A small sound classifier, trained from scratch: patch size [4, 4], batches of 128.
Rows from block 5 of a small sound classifier, named by matrix and row number. Rows with one number belong to one neuron. Each number is 500 + 50 x the weight over its row's rms, rounded and kept within 0 to 999. All counts start at 0. Numbers have three digits each.
After each neuron's rows are labels from the 100 clips, of 14976, where the neuron reaches its highest value: "strongest on" is what is common among them; "band" is the frequency band that holds the peak. Only what is clearly more common there than usual is listed. The data: telephone keypad tones over noise or synthetic speech.
# fc1: MLP up (model.blocks.5.mlp.fc1.weight, 384x128), inputs 0-127
# fc2: MLP down (model.blocks.5.mlp.fc2.weight, 128x384, transposed), outputs 0-127

fc1.349:526528554547465489662505349494518510595571500523561508502498506498502486488448521492513472518525494499506492499515487520487509560490450489428453442805502537483497511499510510507428456477506494512535435491588504515497470496512506508440563486531417531414518510489465509506586535479506617498440454532507491509486498482498549405490622468528464399499517519562507549505502503506499494490505
fc2.349:464490503466498493509501520597500514609512501508498500497113497516500478510513471496472633489540514501484478496472497477531469531566495492495505499525503493490509504492386502447516468521481506503474530556560547675528544525516474468514454461430462542520502508482457485484513488483516544478505506508475500560473512514464504482395547497508471475515550489480532489470526495489459488520489
strongest on: number of keys: 8
band: 1000 to 2000 Hz

fc1.157:516499577502486497561564471433481491498503607528618535479496524499456451445409499505578580519518542510466445517516518493450464510553354444434497472490494480606547504500501548501481522482443504431429499481534510521488453515504419571492490564503499476503476623553341464490445506436497464506482419506500497555534583566502549450655422437571496502467548545421502493499520477401495441545498
fc2.157:495494538461504513463417503573509537469450483488404561475513523492525484528571507501399487466517452564510551462436455438420490495434526584531506475456514519399416446512494470557537505454575491539472521492439473439496507453492617494554490476481562456458547473492553499472493421538520487450545642459438571331530474505508512597465526500502483456499495438462537590594482495546653533440488
strongest on: number of keys: 6
band: 500 to 1000 Hz; 1000 to 2000 Hz

fc1.6:516497661499505394518487462481506502484465528541505575536452469531613492495512508539499421476552470585475505499470434494501480505479419521545479484512497638586523500447433496466505388536389492499465474490502455496445398740496485498585484499537466439429531502491478441476471510495531488513544512483519491418498551512516491437594429457566512454509506483542556521434548492502485519513502
fc2.6:539610413507515502533515509528504457496548458518502574505691492503478528449500501497503368541467525465499486506520504517519569511496502482420584486502505510517502500509478489462507415535499499466514478534501382503502593565499459517504503440505501464550500500472507488501553596499444515529463483536518489514500494589452471496227650504422529429570490505510498492493496533469463484538508
strongest on: number of keys: 9; key "6"
band: 500 to 1000 Hz; 1000 to 2000 Hz

fc1.99:568499620580502518587551394499503471504474451508539556551487492528474369466462502507435457562508497500636494500420480505452547542486368473489566459464567567501502456493502554545497418466492477542500497550564503519474477461549519509540441492492458510493551502526510492470494573502473531506469383426521532530553510504532561525502440373546660460515508533544490476625594506504493471525571
fc2.99:497506439517575565506572476466519475571532460506520503492636546444483450430443499649507490497500469498518495479568533553508530459535494503443532497503503495518464522451495513431478467484487480495543508480546397494498552426504484513436487511494478574499505495760489543502524492503526574484464421504489505582496493615466504553426493519488493624481549564543479423487488607578423495487504
strongest on: number of keys: 8
band: 1000 to 2000 Hz

fc1.203:502499613526614524500519497486471498502516524501502455462611527537473373498450500506518475501489491510443495443622510515530496456644474473444605424510507469661505497486493472409509610510353489497508500495500481486576503536501451487475513515509468513493470524504362518481476406528590441534493482491341501516500530531515518503531524501617504489449502561511557480491486478458487496503464
fc2.203:517505499499507499433438503490534500522518543491416307563500420501511542504513507551506445478464441501503689518471489473593497506477549480526499500459506464500449465504504483487577511533525481561603470514457478496501546505500521501508494432526481507465475400514639496491500504565504525497499577484550484436481387643571397473501494605495495499548399499580499497507385460507512502444496
strongest on: number of keys: 5
band: 1000 to 2000 Hz

fc1.167:506518530558536497495560424442504453410473500498503555551527492606519492493529477537505365485509469510498549505458447491511479469504498582464453485486580534678468454510546505536487414462475512501449503479533437419644459500517474501540483528517470493494502473499503486420497574502540500561520406482448543468502502638473531521548601479511633352566399455558520498440502514501524495523508
fc2.167:533501497486503491526493549498493448697500488499542499472565492444475503502497561541603499519539508494511486491499528503500512510581498485484523522502374560497503522521503510459489497548500502492537459531546388548414549499522459500453499442501497501501696431598494504546413431496500637497366484554544424547489502563502451483495400499500459564491590519511482349497505479500487485499494
strongest on: reverberation
band: 1000 to 2000 Hz; 500 to 1000 Hz

fc1.267:495497497593560512503500494464519499610517445500485437488528498491501513506482499637488541482515408491492516494538492514515503504503502497409511490493545522496473482489490380467472542515505496512519724466491498425656620501502501498490506511535503540490496498489482560499502521500560485493515499502497511463503477487466518505501492471513603555407496502525507673450450321512372548502524
fc2.267:530548410477477464525503563719442479504500353501505529517601443492480500501507510423486434557503512451505491509498499503561518500476528511473581557496441552436504500556499485542476483523516498498467397506505470548471528500530500506488449423448509492516506504502507535523539580496482508465499497496557513522478504432495522509185530481410480470522514503507470504513532498503496486506493
strongest on: reverberation; number of keys: 7; number of keys: 8
band: 500 to 1000 Hz; 1000 to 2000 Hz

fc1.154:502424502524535532513502499486567493639483488468467499510602606458500511577514498505510563465559500502500510511498511501526562502482518474537540499488504433443701484457529594474421497519545498497530546453495360500501485494531502512486593244466500488493502493505550505503518525506473477498500503437500486510508464437467532541499632511583533411454500539533514511467501499502495429505552
fc2.154:497545389499521490518522507523481481491513500506499535511550380544493495500501503486491432526438510456506491504439492485493501500501573502486515582486409521112513500504497498511469476542500479492497493498523456557501506509498488496496395497504491501510516501502538500510549664501487528497497506489591486548506508527490527485376540506494495506530521494507457476493551510510459460520513
strongest on: mains hum; number of keys: 1
band: 250 to 500 Hz

fc1.127:500502516491500476440432488499558536492482542484594496428500490485509499500433474565485523483561531522492501486506510455517397493573400503492501419507489555587509503502498520422507497497338572518485545474523468506604467548500496524541493521421504526500522543502368478442275454460496462564493487505429521400499543521456393501502431433595509447506368478461509507536502527499499521491546
fc2.127:521521497469505425489486491514605382454516457499514235559657454497547500509485471472499471483462504485500452508556499450506563470503626499520507453514496504498511464544503502512498495512513596517473507505496423501536504489620497503464487502493483500504439502543508518500499550527467491501502517473551469505482493533595499489505501549472538499481503486629498509499342393492557364505502
strongest on: number of keys: 5
band: 500 to 1000 Hz; 1000 to 2000 Hz

fc1.372:463455501507510577414463502497564533545608558512491471433499534529515443583583560557475419471559497521490537502361621564533399585455521500401508499556499505499496520437551485457498446581470475456478490509495469482553458537470475458564612422586443506549546501498466498512503372430505541498534460485496445480477454516486482410568578497515452486481518492412583519411471441476499582490499
fc2.372:499544477466397489604490556588530491499489493501524544490495497478503495504516517442502498517501512454494435502576533511480579523449510499336485508532545612479538559585506497572470467487500520515287502576472500447499494521518491521513475392576533333603511601482489503479527497436504536465499420515475489540492504477499526468511423370453494473503501390487508500500501483460499465495441
strongest on: number of keys: 6; number of keys: 9
band: 500 to 1000 Hz; 1000 to 2000 Hz

fc1.18:488494503511508532454417490510534468498597527499493626497580524502509467544510532550492475463506445522502523566434531568533432522503613498407520470550530465493492500447559474462514524546503502458476502423495456490552481531480459495510561504589493509537502499480482514500507424372503601498510478500440242396466447467499482451540566521510488523462502617498530524455378442478519546548498
fc2.18:511509499506460474549498771595500496495500437500504528505548515564444535512521531332498478501516525406502463495488494539486576529426507491444500512500498600400502512680497488557477471525576495499379497513496464479464500507502495500498478390541512403553513519541496503567576533491438529435495489500506447554489502436500546472519493423469513489514533484512463500499509474451493499514497
strongest on: speech; reverberation
band: 500 to 1000 Hz; 1000 to 2000 Hz

fc1.259:534509540512502497562573496491509466429496455509528503521454578444491427491436480529435456556503491494499570476419467465481460556510486455477458468455522505502498500503522497517484446515495499413477500476529521502500484390490500502536383523653445529470522328512501481283525548505432464517490493463464503533540505503500563495510483303494604441494501527505501467526610509511496481565499
fc2.259:544512491525535553499529501501513437562499428502498486444688516409505453480472498535493469496531497497535501480501502534501505463518493506322556501498494538454498510486492504426439422508500468498521449481624393503414608447489498529467517323518501537501513487657483523519504446498528505499404459499533496551495522533471506513454491562501495639490518601497488454495511559574473519498451
strongest on: speech; clipping
band: 500 to 1000 Hz

fc1.271:566374491515501500495564435406584530505555532499623494507425590437526511506370504548558539496494528502475470384491503505517495531532489491511473530540475476500529523502548510486495518511477501499502540441475518490641436535498415485421570531491453441467522615537507441496506471453456527699487482518454457504571427498517500479601469547543470497501507513503516396444502461492482499490619
fc2.271:513499508512406506462512500542448501498485497511488500463199517509510497545514501438466566508505497491501505497470463493490473446515511531629454500497444541343526574472454500498466472435501488476507437500502686501486417500480495500532491508510512501504527494524495483509498498497541502471519506495532506510479625315500533502501499506543508501583526489458528500501522573515500509521433
strongest on: number of keys: 3
band: 250 to 500 Hz

fc1.219:524559543522497414437498385468441497499525527501500425500508534657513462482585508547499436501452547475481500478453506470487523492396534524515524513548391543566505523443495553443502405537498481524515485503483480489503426427511492444512490342649469505481349492496471408525477417501542593505536500432506384493493612522514551479512482474471535473489534503458497503547530501552509499541424
fc2.219:509423502506630460475499541503532523467500505500503538485664469443544596524485474477445479434490509502447465498513498493522502504505493463497544512494464493526517523495490500499520573497486504502483511521475280413513500540470481468455498429471501501528544534637474437482502505489487467486504487529494540502483505819500447498532467486501493520509502419496521502464517493501477494498534
strongest on: number of keys: 5
band: 1000 to 2000 Hz; 500 to 1000 Hz

fc1.20:502514498399517434501536507502500499584479470504512556328505518535499495486482528494410475498514519497518469513513471481525482509479379500571508502447529503507506414516499531557498463496500507410515541471500502493467488494460607504514381456429349393470478506501485628506498646501400452503499554472502500487572515496529499497504497444540496544395502497477499501518548685482534442507581
fc2.20:535524518547599505503552503480492477491581492502494504490682492500493499456451499534507404501497486495537499499503505502504511507513490497453589497419502485536506492501494510479493465554502477504581433425553304496506614473506480547498437495524497545492445468484662545507510619508481494506441497493493488502498500705499492502388551522501502487646497508529439492500475520508440497495485
strongest on: number of keys: 8; number of keys: 7; number of keys: 9
band: 500 to 1000 Hz; 1000 to 2000 Hz

fc1.134:537494497527501469498533499506500491592487454502501502528500503523485513499505499496462477512210643491610499500440423499497500501502442499493502503485509501497499501518499496500497472511502499451336497472501502535498509488503499502497495501469476500498394475505446499501520585540466478500494499503512500526503500497512518609519495501498515494503500518503496492503586499781492465534589
fc2.134:506480504512546512489502513719502495497508495498494495506680541508524490506498501541516486473497495497509501496472503496512491486504489503486546515497482507480496499496444510471481504540508489511548463475627336482490692432547500590377507500510499540475498495598484515528520586501507523487473501496498481501493497579509510509412473549501473729433557503513465483498490521531475500492504
strongest on: speech
band: 500 to 1000 Hz; 1000 to 2000 Hz

fc1.0:499561573577502512513501525527474478498501479504467584501491490505503481499503536499496493501499494498601501502488498504493482496408607498472478510485502491668487343499451531502434518506541489418435526491581536502483525435524516504440496402440503592503412492455404500513414536501502482489502497500510497515493498455497504533436451357429714435502504495332522499500442510500492498502502
fc2.0:501510475499522499517505505461510494504503481434508503500827499492507568498487495502507475490503501495497490498512503508503525500503489489452506620501502523506508500513499498506497496496498502499457513500504365506507510517509495499497496491495499500510498494514489508499512511498485522501501483499491497511500500664511508499237490498492481596480508499565501497493494497709447477503504
strongest on: reverberation; key "C"; number of keys: 9; number of keys: 8
band: 1000 to 2000 Hz

fc1.86:469519577492529435514500414388527496523549501512508455526500500477507499423437544538521490428500488516538490495501474499488466507477344560511500491497502514585504471519505498514551478474376510500508596502569456501543562555495511514529461501482468449336493500511367484499366397563459456534487612492476503492684516589531476477567485450549548467532552516513505509500493438525583488497517
fc2.86:542506491502501498494508509704425501488505485506503535502703410513501509513501503460498383531349531492481499499494491499488507500489631500486578499498451489500502502488443523519501495504514458504504352502500421498444526500491497585499499404521538479504491502502586499524546584497500502478498496508565494501409500558515498493272517491494495488537490496501495495527517549498495498499445
strongest on: number of keys: 5
band: 500 to 1000 Hz; 1000 to 2000 Hz

fc1.280:516505496502498506498500469500499552513509488498502497499350499498517428496504534567494508502502499506498500483494505639499484502501505580499641294502499553463501502500501501498499502497500485501503500501492472509501479384511270501417496509632504510490336500405503446502498652500501334500500499503501479503499460502511507513493508498496493499520500519454492497530500499496494499477501
fc2.280:480501491487500543530534509461493501515510487496498524499542499488486481501496511497484507497514509510489495460518511523498511505498495503502500499493497587490504502447506541493497484454506480502570494506538496498493499493485490499510487500500504509506505500514490507520509502501504502496498477489511524516517531608482504513513431464489497497001512491500519465475503504592459509490481
strongest on: number of keys: 3
band: 1000 to 2000 Hz; 500 to 1000 Hz

fc1.13:476495501540508544441453549493501514550560606502493454457505535503504529549561539556512465476508436508479516503472583515576464542511526519408527506556499514521604544452495497398478517572490495520429490504461469451539547523465479495514584486651479517529530496503488458502502359478579539498504420520490311445444493499513582446631474558487440581478519460500509506404431500495597550451434
fc2.13:517529486500432491508483610610499491433496410460512488480449469503466625524505497420501536626503519466505455480516535496492548543500528479527481499504467580278550522618501387505517500500512548500410499527474518453495504536497485505523499445523542434555540551500503471500492473467455501498493471533501499503482506447496471501504502525469542445697480394494505505495446505337505496507492
strongest on: number of keys: 6; number of keys: 7
band: 1000 to 2000 Hz

fc1.68:560489511452575458487486499504504502515430363506494578497547509494506519462461499499453521481510506527494495530501423493486498500455431476575540522456577525511490682551484595528530491358498505455547524502475472512463518492488502674456436497380512448436508466510502492497459516500425472529495528511467526507545434563559453512492660506497531576505497511461468521601546401505585447498571
fc2.68:492501484508594498423537485416502500467602521507474487554681491516488569500512518506509434489501494479517507478458499480516503501468495514502571504483499455634501496488517505502484515603525476525550411435495456476504491502505462515474453505537477520469490499499525505525535578522466504505485510469632488484563446836503503477514488540497491504486504497531472465482489395520457497490490
strongest on: mains hum; reverberation
band: 1000 to 2000 Hz; 500 to 1000 Hz

fc1.62:502499622494534397598505467453503505486520575523546548502514524435494492391478536534537530500496505501506476507485489497406495477490325483520622478519564521598519510504488549501554511511421507475520549491562408498499511510420508516566486477461487494507492549432393375426421425495482485602425503503398508498569511627434439433525495482502476470513499514476497607506504530493504430507514
fc2.62:502566500439521493555503560591332448480493460529499696503656413506500477497535508442477413486494514482520498518535494467349514452474556523501582499475493503502502479517501471587513460489522491498480424500516412539410603500505502600503467436501520432530500488504502550548520565509478496475498527479539499503510504574507555500306520450483511495482534505499490509510531542498521489515446
strongest on: number of keys: 6
band: 500 to 1000 Hz; 1000 to 2000 Hz

fc1.289:573472568510573490472453489416510499507500494503498488459572515477512569520472484489500464508506480522500528497464327575515474495504502503533573409477496528574477499460491420458488527483476511500575492506497439486511498694494500532495525475630500387478518487561475472499391473500518477612536517479505568433539502582511502504642492482578616544525436557465555553490469428592510530501465
fc2.289:487572493495511493502500535625423462483500432515461514500706437555496528502500497435489317501504507491508496494501472500487501493498565513496567500482488510503502498505427454527502451514524497498501432504525410502453613528503497501501481376514500500550498471498501517546526611499483513483501523453548511480500502585494499499258608476499513480623511463501497507497491486498495495575469
strongest on: number of keys: 8; number of keys: 9
band: 500 to 1000 Hz

fc1.217:488490505265340504493485565545492502504495530522450548314501494544507530507501501484499499481500528480472501496501528474503493496497524517530501520494493489494499500508494468510499498603454491503494491499471508485496495501504338496501470485520541500500522488505487502551484520498457521686609571499501450342488501487520512482497466501499497517461572430500499471510359559506467590496436
fc2.217:506520503502501482508493558503494495474490504499502505495497500491543528509498511470528495508476505476463494517502501496491526516483503494497499496478498513502528496527499472563501509517500503502443507502447495473489513514500500507503535470499510462521443503498503498501507510501489493509497488517493483495541500509539479477501871501481436502513490436588487560505154488476498497499498
strongest on: number of keys: 9; key "4"
band: 1000 to 2000 Hz; 500 to 1000 Hz

fc1.261:472494638491515436498514431414536497516501508518555537524493498490529503320499504567519500411526456515537499499498495526454478499489422536497488482516619506540478445499471479509550430498490497466509570469534452478509548498501525492558343500455446500352513501477489340384455457531524475502485546500426514460661500544500457477532523448528481465516582500559492529541491517512599494490538
fc2.261:536523410513485511498511548536487490446528402497502531490618409492462539529478512366468477545480549495514499524510492522441582504470646505513521502490419510487499576507491501535494476472526478501513366462507446500386512494475500669485457425530606477513477502554534555564501557496473499449499496478669503500509531559522534522326488466495523487508499500509494500496501562500497537495393
strongest on: number of keys: 6
band: 500 to 1000 Hz; 1000 to 2000 Hz

fc1.54:512567608501538557483523466507496519482450520482499418501587502617562325484470501583495474500476454521460525525594541487501429465571452550428507457526517455661561444514502505498526503498411495619401500427471468483561463481504477499521551495581480497382459458471432527426482517499595500525513499511421487495484506541561508507578505520569501448424448500549549420516500506461537477492494
fc2.54:553495511483518500498500512444504494543525584494516305548502502506534525445507554603558497542435501493470503529525510496509518516502504431517504500483495359537569475467542511502541508593491480538634504517508440490500517506503488565500613438557470477423400454497541491497499479513500568543395511546535384497480488599579385410572482617498490538515439549504491394501491447459496473479499
strongest on: number of keys: 5
band: 1000 to 2000 Hz; 500 to 1000 Hz

fc1.138:488501505499499499835500496429486499519515516497499467500500532529486518499499501477498499446403509436500500502490503489493498486502501510564500516509474497500502518491517512478497502505500498501576498530482501492540444461519501502468501431506495556507505484498498449507502493497514502500500527484504417502464537498499250497502500584439510580444620449448498500537508512500496675509453
fc2.138:507424496500800499487504511498486526504478569471499583507446459519483523509547503499512513498489500493456501471474523490610507524495580434527494500497446553492486525479497543471521496563505487510544560631510497467502500506483491463455490441571493496508402492540621457499524478526482501508495485505494700494407500474458467537537481489414489489545495485498488497503411383530482513443499
strongest on: number of keys: 3
band: 500 to 1000 Hz

fc1.23:441467482503537525464448540489468507512509607505397480460493513551526497585579615546553484459524425423412512496450619553559481497523531521414537485570489520550500549444481411422498517551466572523495491534488455463531410545500470552538499495610500518443554499501475478532499295489620569502513448512494482463467496534460453369555488499496495486465524461487519505434445499484474513484421
fc2.23:482509527492456465558470560547527498429488453490550508491405486428507601541497499382488485496508531472476402504561501496451524539500498470476499502528533607499569507618499509568510555499490596495306515550447507357505503565476491505536514480537525387563517601441467466487466435454464421501498461542428499496502501515499483484587485565494511475522494386493542525394440484419539462501495
strongest on: number of keys: 9; number of keys: 6
band: 1000 to 2000 Hz

fc1.317:499448485472500476518540396259683511497558521510693462513463540451516510481449483532543539501526535496526456418499506511506459515509456502511474489517489497485500475501509516484496502509510528511500574443517527500546478528469473490463503645476492491422535542548500477487439476488468557544500465506516501424577463481504520484592472532606475505517513500504543496372504488494513503484635
fc2.317:558535482513369500477521511598451492501501490506492498491211479532500498500502500453485503538479499488504500501495483502495477421509564512551494496498428489418508536495461503498497485477501489492533394503510715534491512513493492503512498500507527511500508486493551498533502561512505506491503473491528502509469532260499517496409541528507513498624508504495504494498511568504498500529459
strongest on: number of keys: 9
band: 4000 to 8000 Hz

fc1.359:486479504489499474433499509413528497539589526507499430496513588554488502632567639524499452428574463500493498644365533546593442550524467503401523489565513513536504530459501477421481474588468495447501492508461462483551502522449451451515565497631463506511593498487450397539496352447557535543490460498499450487486502529504459420570501506509498530498532549501459486442472474432521522497490
fc2.359:506518497517481541520495622567499498411494414491509488463516492498449626542490498297502503508488504481502496495600533517495579493491629469469499509492397548485508508556497500503532512501532513509443498505462455418478509504487493510515478440559562439543506532505499500513497676481393472445501484511500498501481502526497533505279481450499567431560490430501560522502424505484497496500466
strongest on: number of keys: 6
band: 500 to 1000 Hz; 1000 to 2000 Hz

fc1.330:493511506496498511496496495500514505516525591504382476497580537535517494516504510590502492467624472498485498498640494499516489477494505502473506540521501496498561627499491499469483500496501529517495511484490499459342510542529466507504745482474248415521472497503471517502483493492400520482523502512490488415485490353483525488499500499528509497447537485503539502477491498503496503503509
fc2.330:471490501481499416505492536575493482501535522518493540511423415516506552510518489397486494515505520482512444518443411442500445505492706502552499526493515512498552483531499462557494526529493519491487521540499565524507515577520481473489426499486500500532488563422519567498629747505444490506505533492537497514495502428500502442463609504455460500617506473498486511489489335489557476531520
strongest on: speech; number of keys: 9
band: 500 to 1000 Hz; 1000 to 2000 Hz

fc1.1:588400512501575445455584480486514501501557502484426479446527502500478507509476545560502518526495460525493500487512488495563396505507501441506698429434485489675499499487500560474527532487501495379687503372507480461509493505430476499494500466521504499495495502565461440503465456499488465502496497494425510493498484620515482514525498514690503479506481529424513490490495486502505505499497
fc2.1:504510511491504494440631499571457491482499474508487321513543300531519502513498496407492410477502501499512499485486458500502519473488713501550504500491476495494500495501464509508513492491537469504509432522520419555491518498500499499513459478506501501492499482547505500551507626512499540441500552420607502393496558554546511500429496480521676484573554505507499499499419506542499547499467
strongest on: number of keys: 3
band: 1000 to 2000 Hz; 500 to 1000 Hz

fc1.258:508581544478452514513506495501539504735607482526528506507531519520498403528509539509481407520515417501511502463481503501484487593458481460481497468500436530483505502491512631531494489550501505498564555469496501513501449460518498518497494341507494581463498534490463506522504486506500563502328495499497450582499491497525497431495507507505492395468523499521528719442462501501527487485491
fc2.258:497523493492494503512510499550491525480509542502497556488501076501487446504481469490482501514519523500498478485467499498515497531545479487462507494374488498514510504496495543481515482503490501512478484519618494530523500493480481464509474487475492519546496510492473493458522556484493639503504464501432525517498516591454505525485563477502496445539481486416496496478547601493465502502499
strongest on: number of keys: 6
band: 1000 to 2000 Hz

fc1.106:501501500502606475491484496371601354500522472498510485562520526535500554454489499533553506375545495501542497501493492572502497508492468485507501450470659555512500490512508387477521503581495509476528568517494479490597558508473488502449483511501500500483588432507514494495489453508471466563420535506496497494583488527474281509547563503507501512500498577499491507504498317494515454515583
fc2.106:635501473716503494476503525584476499448612378500505497497562502499475651625494397358486485539518534448386494494458485499521583498501621487500516503502399486427504521513390439513495500508517481474439467501523458492505500494476491480492491499496583501542501528510497506531539499475495406490502463487498500521454517541500574508507519493486527500535447505477479491486502529406472573514492
strongest on: number of keys: 1
band: 1000 to 2000 Hz; 500 to 1000 Hz

fc1.78:512486612498499497470489392483507557520521507463503497495510549515529472528513489576458488414579514601481542487457548490506499486499440495487529292565494500556477491500480507462506504500497484511413521437533391504601492498515501499612498499479494542465521511496423466468475443495593324500528512458463531369495528492428558503535494480583601369476430509456556500492504535501508530546493
fc2.78:538531484504502444463500491608478493492518483500513442508518253496514505511468447445504489500436503494497492519547497487617485499523568454532502604504411495477504502517472498493496500523541497512554395527502456535476543503557498500483482468416474551502454504569500504543516653509498525459503500488633499539404509606559502469300489521499487525558534500592495499490539497508434481501498
strongest on: number of keys: 5
band: 500 to 1000 Hz; 1000 to 2000 Hz

fc1.61:501492582497504505467491470481472683501489549491499432390588565505527508498509496629441497482529501515471547531514512534493504462503419525511542457512499496500497492463442516375537529414449505515496507452484420463503474483514506578560517504511539520489500513388463489406384417490551411494513498523416504360501519511447515540453518501647584470478433501413559553528503559500573508520479
fc2.61:516520583532644497457506388496588448534550413520457455498584441496508500499475347499536449451499359530522517472502470492619455436554501455482597487495483486489454446488371433402509463486492497486525528544536418503575537506506477409505480524491444536478506449579491382500496504566499504498512556391504575529496492562531506553467504527503572485548523513554518474425475521542497502509517
strongest on: number of keys: 5; number of keys: 4
band: 1000 to 2000 Hz; 500 to 1000 Hz

fc1.119:497507554328514393544418484483580496516461566468513506535474500490541486415498476550535523415493477526499481512547570478533499506508486471499458501488566566513502404532507474465584512672487554530360588553496475489587507502622500493491483513470437475480493491469504465389501502509481526521472556538436493501496398480494479494500501502488433507417523461543499536553534441487609386520585
fc2.119:496499456655469578463577536436502501519570393503504428493497515468486521596445534434444501537569536473511526468486459616482502500500518553513500501512475434507505526431520499501399494478484474501562475330549519515470498513364479514497502526501547548498502502487500611615458411467510462498512475484583496487586587500482495495555508481602543484504444572499508468426427494496486630495461
strongest on: number of keys: 1
band: 1000 to 2000 Hz; 500 to 1000 Hz

fc1.337:409511503489497498495456742501489514478512550502372475468508498505536578622503516528566530391469499550463511504552533464528486492380554519506512557495508485504504534504497433480416458534509531566526501429459475437497526546524498546506496504507531500495481498511502456507511503546526541611520505517499447463463494503487493460502505595505501577508527259519520506464445544459502484499426
fc2.337:488519499507466458476490576631477483271503486500488499508525500569500714561523505388478469537493525430502478521467470488486469490477507502538512501482500503506554495595498473568511535505515519494419497498435463497491527539456499500545502482498530467513390555467506509517519628509426379502499523502477499444516498532519521464509595582477512494568497413478492534509415451404569499510498
strongest on: number of keys: 9; key "2"
band: 1000 to 2000 Hz; 500 to 1000 Hz

fc1.102:571501487478519528476487577487693470509544455486404500572485520410514499457505515521512525493500500547598525494451488549499503513408501510447491426503516499496487498467527397493518485492502463504538596417498501533511506581489541532502490507561548458418522491503590455488398410501391513546513519500488592413573491601431358518465547531494570460499507500504509576504455465547598549463590
fc2.102:500512433454515503499481579540614517503628490507403600497606500447499514501502645460496478513450530484466500496522485500474521574345475516449513484460537484504477492552495442600491532525536477513463531491407421490501537516500556522484524445495553445465490523453499523490552461467454471511465499551473502481639421563507502463326529534458437489436508441466523530558487445425595511447518
strongest on: speech; number of keys: 2; number of keys: 1
band: 1000 to 2000 Hz; 500 to 1000 Hz

fc1.286:494522496665481521503495455501552497578551529505531483511495543492503386520510536470497498498560462503503499385465502575498500519498474499393481501581497537466498505491511488493447475732496502480442519517533500495504500502509499486493835493502512480501506501509457545501501418458493532508509452493497488491492536471504502500498482498554472470488511533513516499503495470489500545488579
fc2.286:456497498504395503511542476558506495538506512536502565510335525502505482505508480503483509502507499481515485520478487472482475456509518502448462504529503534469511553477482502506464473520487495483491525734535764464514483496494486484500434499477480508563526527498546505476553472486550535470517472494490507571472506273491541501443532466489457501566519528633499481494541497515482491516519
strongest on: speech; pink noise
band: 500 to 1000 Hz

fc1.195:574485552505531497621530363492494508534497455516620497503509497524527496422431498735493464592440501501505450534556415483470507507500456489523623482495512502505483499471505545509497480406685492423509476479553492475471502460498500576474423467514429496497483536458516500496507588466463506506465480514490468530528494510506527508464523391499527394493488594542496495537573516528496474531500
fc2.195:487491484492566512471504481471527495539566455496500495494725483482468478499460483509464497454542484562525516456441503514540488502526473478498563491475478537507464497472494509428502502531501494502565411485582359573508543425504498481485438504499484547491641492669473474530499481510496530494501494461632515515505501715418526509490436497505488540411556494501504481485546499582441504489469
strongest on: number of keys: 3
band: 1000 to 2000 Hz; 500 to 1000 Hz